{
  "text_encoder_qk_norm": false,
  "eps": 1e-08,
  "grad_clip": 1.0,
  "warmup_steps": 460
}
Rows from block 2 of the image encoder of a small contrastive image-text model, named by matrix and row number. Rows with one number belong to one neuron. Each number is 500 + 25 x the weight over its row's rms, rounded and kept within 0 to 999. All counts start at 0. Numbers have three digits each.
After each neuron's rows are labels from the 100 images, of 14976, where the neuron reaches its highest value: "responds to" is what is common among them. Only what is clearly more common there than usual is listed. The data: simulated stained blood smears.
# fc1: MLP up (encoder.blocks.2.mlp.fc1.weight, 768x192), inputs 0-191
# fc2: MLP down (encoder.blocks.2.mlp.fc2.weight, 192x768, transposed), outputs 0-191

fc1.214:493512480479548501498488492484524471490493495472526517524464497521519466505519492484497501488525526516487482535509490486515569506513517511513488472520523510525481500489500511483569497504501504510545507571555516500495521539508505529524508524472494542457504510524467524510520558554446484541502521547507472505486503510532500498491458514544486482501495513541486480486515451510498508535479519498505488475477514533497472526538550519478469518491500489515496526457483545453516481479523484522473487463456502507518525529547463459495501526488544474512500496516468506545474500528490528497
fc2.214:505481504498521493540465530487523483458492523544489500493521509484587496508489496527507475515502529488447504498532503485549503453495452513441487502505485509560510511516480494490485513536486447513538511558490549501507507468535504522522495496506481491539507507524496503504481476520468494507514503514523447508477525481494503480516475475528504501513568544484520507479511492477540471479518525489529536524522513490498517491497482447509534467539539493513514466516496496532488524503487498522496463526504490516511508479551496475485577481514510521550521492514503495506553468503481495498
responds to: platelets; discs

fc1.404:485484442494464507484501463483519494510483494564490481503488490491500533476505502506515502513484482530528453517524452538490500462487474490455493516467478466463521506496524527523483489482471545448451515516495505479466499499470514498509525500496506485509500465510486488509483450530468534482504530483500492494495515486470470471513484545461484469479529515521484527482518513472465532456474498515531517476512523481513575488505504523539512441465478515499532530465499485490509494532476452492500480523471431537479500537511482495458465525483477485509493470457499537486498469507496489523
fc2.404:482514533476490443530514497516501477521498470486520508495501486527484503539478494465522465484539502486474520505487523476508496523522489538527486485531536523474494466529467465492494497520516482571496519499482480465489544453487470522515473471479464479542458504446489501486496509515498493517529473517479464472454503453524517545479507465507459486485479504527498508517505483492509479490490483465521515477503465484543516480495442486441478555562496536509507495490494484534481461494518520494488485521502503471488562498478474497511492503493503495494447509505472478468462519517554503483
responds to: two lobes with orange grains

fc1.636:488448517456511510460481526507554535508473518485501516511442512489543478528503459504468473473466487435485533516538556480560540512514472481516465475532499484500487536477492495500504502529531515488536480496533490523430501532495533505475516483474494532500491532516506501507502490524514520525522548528509493503509520473499489497479523510482520494519480470492466537492491499501492486491480509513527509537540480536487545510498527495495513497493515488475518457470499482448541542481495515510517512453495486501485479540517508482512469481505523481493483499508436461526489494554510532469
fc2.636:499534512529479492511484496459497503454487470495497487523475478473512486475541428514508474537544493523521492511507483465504500488524534485507506464455505507526454488487494476517470517483505543481481516503529474510518518472517519475482470527518498529491500542508510465515507521528507469464511502491550496512459524485461481492498493485480535506506500511480512490506509527516503496465497506487493484508513516516509485509585498482535489486497551535486496483537505544484478490500518535515496464481487469486519502434560513479498557485474531495534566535483529498518545456483503503558
responds to: spiky cells

fc1.622:500504476492531479519515566491525502492494494498539513508458484471489537490508482518501508495561519483506475525506498478522496475501502530527475481519502492521470523523520551481464515497506509497475479536444477519507492526478473490519505543511507547473488467466522507503505502450447507494511477534509503502516473508487503513460552521495500494515497494541486508481537511463514476484508465528474511491544468548451503486500526514476498513525498529495503513500459545547493535529488529470519492525501469484479553523497504458484563475511471481426523508510505480543542481532521518511
fc2.622:503566511531480488442513485496554485483517486538511478490510507512484508510544537499517485482508578507474515483483467465499502484470567454435482468497498465420479478496477537496495514509491485463499525476494490537519534487465517514476527509497504526480513510513490502513508519476532501479418515525519479496474474542507476536486530484496465505543473482494508527475503501474473504504485490544494513549468510493518495498546498489475483530504500534488521523506489480491492511487518499532494535477509490532513500486484529507532495486531514484531471492519450493473518488539479507496
responds to: dark grains

fc1.149:570485501433440503533479551522509483493499472487492522501521527523498497507520492505528527509490472497469490528498503500507470493458528500495485528457500501483508521438536520492511479534523488474440480524498487486496533514504458507522504505473526502496499474537510475519497509478499506456502545483495530543517500505500515570468477538521489506472508511541522481480541506495497546479502471471496525464513512476499520495474541471482477484478444483511479487491510478526511456473491478423491490518520441520511532488502492519478493519557515503495508492506520482491457503499519484469
fc2.149:489465486507544484479519499519497531496540499490501541492491474496492522509504475519470510501509498477459512505479470486493535527507473502514468508488486525537538525553525508459473471482511529492468494520545460471520509515452471483497503469466495539462505503513517497452512513492470479490544541503503492452507498568473488484491471506517575452515515501466502470499451466514521484500486529527495487519518500513450517466508488467528487516492523498491518431533451506507516477548540500494512498510506533464470479491486501498519506500467489523497537474462496535452522515508520529516
responds to: platelets

fc1.296:509482496460513470528484522481513503498482505484526500496536460504515547474513488483510518532504455532457506519551530464503469511448497515483546518502484483495484502489521515537513492492491512504464502546497500482495480462488548500517487450529502512481493494539459501442501522500477486539500518518481499515511545515512518467498494503497496495537506508501517493508476498446449474524496499477524507511487522518462510563488496574533484515496466485560468447475537502483505468479504486519443489510519520493503482525509534464521502465492492473528512481525516499513459444496517446510
fc2.296:509495582512529509498542540481455504486488526520512492500485481494513470531488506525463492509465523501500473514539545504480511512522494505482490501475542511471456515476499511517527457500482455441541479527479509521484457542487502515488526480512485490521552513550518535530498518519512504498508514545498523489495513526485470516565536483481504475525497509450508498488488482522510521534511565501446501481498518488514478482534511514492503482514520531482465489520508536486520518506540507517485488505485523506506491478529495470511531513506483536513502537518557522531548474446458522491
responds to: spiky cells

fc1.724:461546514470500480461486530457496514476485479515549481496480480523496513504484442498493516530501539516505471511511478492489548478487498479512489519508502485449508478513485547501493483495521536507487504555493512525496473488517460512552489534517560521521488465490514499526471517529492519430481489526524494499479525462479490554518519475496457532522493476502495502460475534493449490456494504516522500549545475526471529460497529531491514484483495510529499554474487492489498563496524508481470495537493519528503490523507507523531510444526497479483500528502482506506456504498508522474
fc2.724:554483534540543495494524510507512462496491502468491488516464506549474516486527478502528508470536522471486506542500528535477472493500505464472535463492519528526484506454568509501506515487463494494517483511472474530500489500475514513502530482503508490485473519471492491518515519497477486463508444560527498548504518532547519539505539498467476568514453465508522487493534488494453531483499463509441510517483488503504531544467514523509482519500499556504464524491511500533500533482498480494502513505499492524483489544533478481486497516485517508475486525480484484514503496505514528568
responds to: two lobes with orange grains

fc1.284:520477536489539484498484489492522483505536518440481457507486528499496473495494510544465555487495494479535506499497461518540470483503514472493477515511518502519533490509493509517475517516486516475520548505508478510497509508474510490508485534521520441507481484532529489540469500503538466497514533447485463474494497486485484539552524493534519515516553512488483483481472502486480508482520492528491502485497494524542494463525512518515506475460537511437517534543512473503483523470460480482492522495485469494475526550517547421521464527471516502517515516531497533471488495499501560506
fc2.284:576487516516501541437503491495508533526495516501521492469520459533533512517495459542472499496544498509487468481501528456506545520464493502491521539477520476502472486512487516509445466508488504505497455490467470522541485510508525506496501489505477479520479473498471511468577506505485498542545464491491501473484484510492540505475491529488478500520479478503475548532504519518480500489476537486503476486540545486489537545511474484539482519524499501516511436492458480512493487511548539518534472541501496509509538486461496509494527508485451459475487500513517491504502519494516472498
responds to: two lobes with orange grains

fc1.572:514464483517496463502539543482546480511492489535520515528498519546526511518484495469477503488518528504505484513496491540485549500493488505497488500490509472501473481508507479498519468480488473547459452505528541452527512504481476470504497491481497470524502541529528504498551493454533483499527503490518488492502497491506493513534497507560522554543517493476541524506468478524490553527511502469534499497531508492512524530438478544540508509507539489487447518510515477493455442483456499490525478508465489528463542495489510503460480526515504479519498516538496486501501461441482505501
fc2.572:517509499490565506478486536552488544512511465497472477482476488500506517516505524495497539532552491485498481514477493482476487503502502507546512513483486521445521482438494529511516494502467471509498467559479506467512535490459484589529538537487517438501513519536441497476495471468524490508485513457492504500488464497526515499515486482450438506519488493471481511490500504529514544503463490474516514529465508497508470510476502522508452525509480539534496515510507536489472506513501491495493520508495535469487490521512464526458472487545493505514494522460527480506503507516521496500
responds to: crescents

fc1.385:495475479522493485488493492502495508512492502494542492515490510467526493487497506517469504539528512499521521502466510509498489492493491512482525458525475548476480461528538511504496442468495487502551505511455491493525533483503449498536526501494474511523431528551502546493499483510500502500542522498527474527552555497530477491526469492474523479508502491518513487535498487437548513515506514504539538544468512490500460499459531485507500467514510503500498476452491488482443465500507520507546505472519477515521483499540509489491482455543498482515499434511484487500515456458534504540
fc2.385:512492492529517510521478500446494517514532523484473464491464524490511513519524486449540526488510505480527485501519518454474511443501479499555482503503502519531511522441451488468471506490507476513513528524499514502516459501524503529529475560508512526501493517532524507509469547460496487523519447519455500510508481522490492465472482516475522501519485522481526530503548527488486523462490537477485513521494493485482477533533523507503489508482494464517491496508515548501498521511484478560460497481499537533518474550492515530464506510553487524468513532498527532468529554454502510502
responds to: platelets

fc1.203:544541519498470479486527527496483493484468497535502553523535478509497495519472496516535495525493466502478545472510534467517511510467474536457506478514504486488505488493519539537470514538544477482497500556509510495502485519481488502491483500482486536503489464477480496472476490476486500503431501508518516508482506523500514493472516487501503472496545494542494472506537516522474476509468526518515488521540476513523507508493508544456498505472555476459536481512436490529530483470462481469497446462547500482506487495479517465518500441505526492516508511422509488540497507495482512535
fc2.203:477499465461547500516524464560499513475522476495486477468473472506508528540508518510489494518519477512500498526470471500455526461517533465558449508538500480517511454522505515501500514524451489520473535473498466535471510479476520532471504478480474525511487490511503506521510490471511508506487481498459492535486454546455484518484492498479481471542485454457484541498503486501503502454530494511523492515451561480466522482506484478468486485522514541540520540510478467533502474506509527504486520513492514492476557458491430491508497517504477486473482471498500490492506510501503526492
responds to: dark grains

fc1.478:491442506430520468501541480476498474514511524545489504504463489514456527513572503485490507503509472488484524539518491518458471510511517519516517524498463497515466422531489499464522500518494473500527471480491523514500469482532487530479519526481491458502486541510468475507465555497482467507479536476481483494492489495470531468513500515485475489482465509479500531502521457507517473518552501499493511519486540482523468463489482481460446497508502523522478516487506491499499506571508490540500516492485493491459489507524513466509520513535508485439500547492525524470510517524488475505
fc2.478:502527554516495490490533535525497522509491498522465513504505505519528456479467501531498489514479525519488548493483530469475471527503507502512515516481497531484534495454494528453486519494500491515457497496473486512487488490514460476515439487533483547506531519558517486511504483481483505512507460501447543521509530509499504529482488498518482500484487492498425475556487528478503525500494506482495490516533454490489560525450505504510536492476481463503543476520467474469491476483495499484517499466490484508511460507524429495512485485500528531524511428506470494519512483504449506542
responds to: two lobes with orange grains; target cells

fc1.712:509472522481504531491499504511506492506477491496473487518512496474460486507477493485494549508500507448501521526477510511519486506469569483469488524475493504504515483503444530505505477514470514507454455457489503464476508550518490496493455496511458468517474453505488490513482530508443481507480562470449478503534459473504510458459529493524537504504496525479499501479495513497499502538490498481457521532533493455479480483516509504499510459478553539521477501548542476496474489531487497479508478519476532471497482503517510478504549520523544496478508456425516516468510507506493498481
fc2.712:478526463487480494531512460543545496516554497486489523511500499507492523517488499466575479502542554467495526461501455514536508477512515518477529483485500502487559506469511510500525475468551508496534510515536516464478530452494469491506515484467518559448515517497529465543499492515521526495488497483503491509539515494507497546465459461481488501480489475498510470552496477475506501525521485527520474510505479498486524502478500502497511517504479499504516480464479481455460550531460490454500500482477468552448487518477540483517482529496529521491483527523482490489500509510492507512
responds to: spiky cells

fc1.731:482491489512547491449546513555506540474461537543477517511478430521492509530510487520495497528508504504495533488521528532488498497558517538472521541487497486481461494491479476460504525493492491487501448502493473476489524489500527502521498530461471417495471529516490478478491488507514494473557547476511520505522530468478478477521463481549476495495501483452502506507478512521494491518509518461513503488518516527532522510467501514500502512466489500482466522526562465492514484464518521520517518495465502529445479488510512519502462517524549503478489462487502492525512480501469496499
fc2.731:518499489491520483499497520510520465483476495509488501490499566517510535545479510479496532500514494472494490482506502425527507487448517503542470473459489518472474498468522532538451487541462532518532543523475502499502473491499509530496545505545511547484476529531522472517510501494535488511465484451495519551483511501513529542516518519456493496534514487504514497481491481505478482502472479503512467519475554533515514541492516514528460545515479523491502518510445527491544501506501517503521541447543507487458536493509485534484481497517469450503514525479514507504505486510512535510
responds to: crescents

fc1.576:545516486473480506508511536528493499504500466528526505478495496516490477460483509492500518504526502520530544526527526479470517460478530492503478476496505453528503543504518514514480495482510424504484487509488551474486481551511504511510518470456505517497500533529518456485509479475428534489458505491522508504499457501507487528499489501507504495487481532503498506507498523502484446494482506517493503484516515493481519499526511551468461531496535554514480463507525498497480501539510497479533479570558479486494499521492498540496521519509499549544506539535449538554512466515529480473
fc2.576:540492502487494503492521457502485505509500522484480507536490528517533505497447476536445513492496518510485455537461517501516482493470525486506500488495487492500477479502481519544512511451565505439485535466495512494521481523427487526487518462529477487469481481499534517451567494504539481492508475481488475520490474515509522568510469524454539485515478506489454517459507502501501502513490483528470491519522516494524510526482484468527507479494461531505511522516470488509497509495504469565526507508531511509483471463518520450490508493466531525507468494545504501482506487455471495476
responds to: platelets